Weights of a small contrastive image-text model: 145000 training examples, 32.8 epochs.
Rows from block 3 of the image encoder of a small contrastive image-text model, named by matrix and row number. Each number is 500 + 40 x the weight over its row's rms, rounded and kept within 0 to 999. All counts start at 0. Numbers have three digits each.
After each channel's rows are labels from the 100 images, of 14848, where the channel reaches its highest value: "lies over" is the class under the peak; "top examples" is what is common among them. Only what is clearly more common there than usual is listed. The data: rendered rooms with furniture.
# pw: pointwise conv (encoder.blocks.3.pw.weight, 256x256x1x1), inputs 0-51

pw.171:589490504516480516500527477445664509542521516557525472556510521539499513457573450516486511490493526448531506520474513491503462505500479573510496557509557479
lies over: lamp
top examples: lamp; yellow walls

pw.86:451483553549537503468383494525461542501467461436421453473559505482482503534504531472506533512443533546418481510535540480557506501550502539556483409497502473
lies over: wall
top examples: count: zero; green walls; white walls

pw.11:452524537506472509478549411460525501545492485484494472501498541513498456508495417448545498493528491428481575527510544523480524519479468505539511484486411454
lies over: lamp
top examples: lamp

pw.60:580534434468495467561436607495499496559493478465553524559534482505478448530520521479488472514502514601574455561494485483530470489517538424494551517520431474
lies over: window
top examples: window; count: zero; purple walls; blue walls

pw.202:414512473483492528474541417447424476526502480543518439524503396525473491486547519520514506471466512492521454422569469484468500460487499555529568506494476523
lies over: wall
top examples: black walls

pw.130:437473491476479538480383535497483628491470467556504584602421512452413503473471432503432440518504524502525452473502520507466529496443471446477508500514474501
lies over: floor
top examples: grey walls

pw.146:475539488534530572492438527547517466548565473510454478437616425478558408513521568534466454518447425543474502546457500458506488438532497535520534457473500473
lies over: wall
top examples: black walls; count: zero

pw.174:496462536460495514449567488519476467451532509492502502445490460523511517431474524539553527482485478442519514497520509429542524545473458501464509442508461477
lies over: arch
top examples: arch; largest object: arch

pw.89:466478474538568443475571444464567511527577497511490517478520497564528507489507450429455553463594519527512492488438451497482417466479515462578453506492548517
lies over: barrel
top examples: barrel; purple walls; largest object: barrel

pw.71:467502496484457515458488495505455484499486460597471440529613515577512508532496439545441476516500531490516484495456545457507515561506494493542483474469471529
lies over: floor
top examples: count: zero; orange walls; red walls

pw.214:383457558525500606531543571555500428443559547480533508410487521580462534484454477553544557557500513450437544447508557542536489539543517547525469465456512515
lies over: barrel
top examples: barrel; largest object: barrel

pw.105:479515483538531449494503463493512548518473472554493486515459501499428461507496468458480523477558439484501476417475450463581509502506515573476500457542445550
lies over: trophy
top examples: trophy; white walls; largest object: trophy; pink walls

pw.108:458501498505491457514514502468477518449518504476507500470521488460457456479467493444468459392524474503486515491508514525453521488485503525499476527521503509
lies over: trophy
top examples: trophy

pw.191:517546526502519507465554526522486518491473558472489543484469499493559525551476544537466423481498483534442477334515492512505488422530484513523499526482517512
lies over: flower
top examples: flower; white walls; pink walls; largest object: flower

pw.184:508499564442490453460526513489566501412531483513456490476485432444537482523539539469494521413539505459528482495517507511534495484428462487459502473517493510
lies over: umbrella
top examples: umbrella; white walls

pw.50:482515512524529462449583535522533457491560514506490508435458510465514506452439524511549522501560590467493499477406510530502446489459505453473537513455574524
lies over: barrel; sofa
top examples: barrel; largest object: barrel; sofa; largest object: sofa

pw.235:485468467480500476480546535503460423511477534459468511441503549494522554454506494449501483474485530506469486437550483512519508519487496603507482500492489467
lies over: barrel; trophy
top examples: barrel; trophy; yellow walls; largest object: barrel

pw.148:494487495535540444548537543566427484497548542456464509417482442472571466487526445501456450493491513496472566509462537478534450464515498496508445465481484518
lies over: umbrella
top examples: table; umbrella; largest object: table

pw.151:517536491530511473461500460463522443512489463501499524510510493518537534438478481488510473590564480426483524532508565480517504487450462494445545536576539536
lies over: barrel
top examples: red walls; barrel; largest object: barrel

pw.141:434494458449458399539464503465650429433470528521544481471441567461485529480465425487591500477498500488496465496493515490544461471489466532496515491474430506
lies over: robot
top examples: robot; largest object: robot

pw.7:485453456457500571516508548524563543516531537473502498352484505523502499501552500517485481485539403454525443560477455547523520491471469558463520437493462486
lies over: floor
top examples: count: zero; black walls

pw.101:526513498468489511494495451574430469479509516516535547528583402514531487489407489507484555435460447513484536371406420481536499516496469519558525480520533561
lies over: flower
top examples: flower; white walls

pw.167:563442519573520520494539527461499543481448439532516478453483516494439503463523499464484533515518481461543457424525466524488530500521518508476474571593495534
lies over: barrel
top examples: barrel; white walls

pw.134:474552458470509506598525543491564484587497525505435458558471475537468449518521428508453524520496537529477490563503494522437456515502515560510506476472551512
lies over: lamp
top examples: lamp

pw.4:525519478541450495523480540459458464529496488520524475453478611545438490503466504478500565492495482443440504532498477443504436533503501458512479507524549514
lies over: wall
top examples: white walls; count: zero

pw.33:551490497428495479487541507556538525499490501505514522527500444464512512491513407537453529460562513563576510484550564428515441531497486492510477529459555470
lies over: window
top examples: purple walls

pw.124:528504454452525499477543495467511557531509451504498481621536491487502491400500616514486449510526529516525507515533498524507570518408490494524452447504495570
lies over: lamp
top examples: white walls

pw.13:452474515482465489495534512564489428491567459450521513527427486622467510528467502557534527464483487435534509419483515520455433504508503567526471523474488497
lies over: door
top examples: door

pw.66:478453514495494482565499524465447487532519451491517462406473452479538474452481516479505483437466497500536458619521494512484523515512493501446498501446540441
lies over: umbrella
top examples: umbrella

pw.182:484453498513530623496488445530467436496462545496479480403500530488518502483596459528528542477424508487445594567532526444524494516561493475443446453458503480
lies over: umbrella
top examples: umbrella; lamp; largest object: umbrella

pw.96:462510498524470494557479425634457528491476450459497537491496553532482526508497516455474528493454539554490432441447456580492430541482563504498494559551543517
lies over: door
top examples: door; count: zero; teal walls

pw.62:477476498496504503456541447549488458496512458495490496465439485491414454505455494454483515425580538462505534529525470489461452487424503495533454512549508418
lies over: door
top examples: door; purple walls

pw.248:463462469528418469497460480511508518459467455475464520516464500426469536506493482491515544506533464464538555475522541469493485472463483559467566485521610447
lies over: floor
top examples: table; ladder; largest object: table

pw.224:488551529517492405456548515432594470516476419530497538540490525478410572593492545460494450491478449449449515431468532486534623516525456509444507573471516554
lies over: table
top examples: table; umbrella

pw.255:579539456520496476509626434493495501426484536468455481497466499489542458472534495498521474506489513429441459522469479495453608538556398450476539460510488529
lies over: lamp; umbrella
top examples: lamp; umbrella; largest object: lamp

pw.73:532536534544487502483562542527464413399447464460487495474542510561502498447530485503563536488458503474473574506554506434468529568548526497545514518487465534
lies over: umbrella
top examples: umbrella

pw.193:613518517532491501479488524461468428468491532490511546397483488497444457508452475489594536503511613512489537449506494514455467487464502492507496468466482498
lies over: sofa
top examples: sofa; largest object: sofa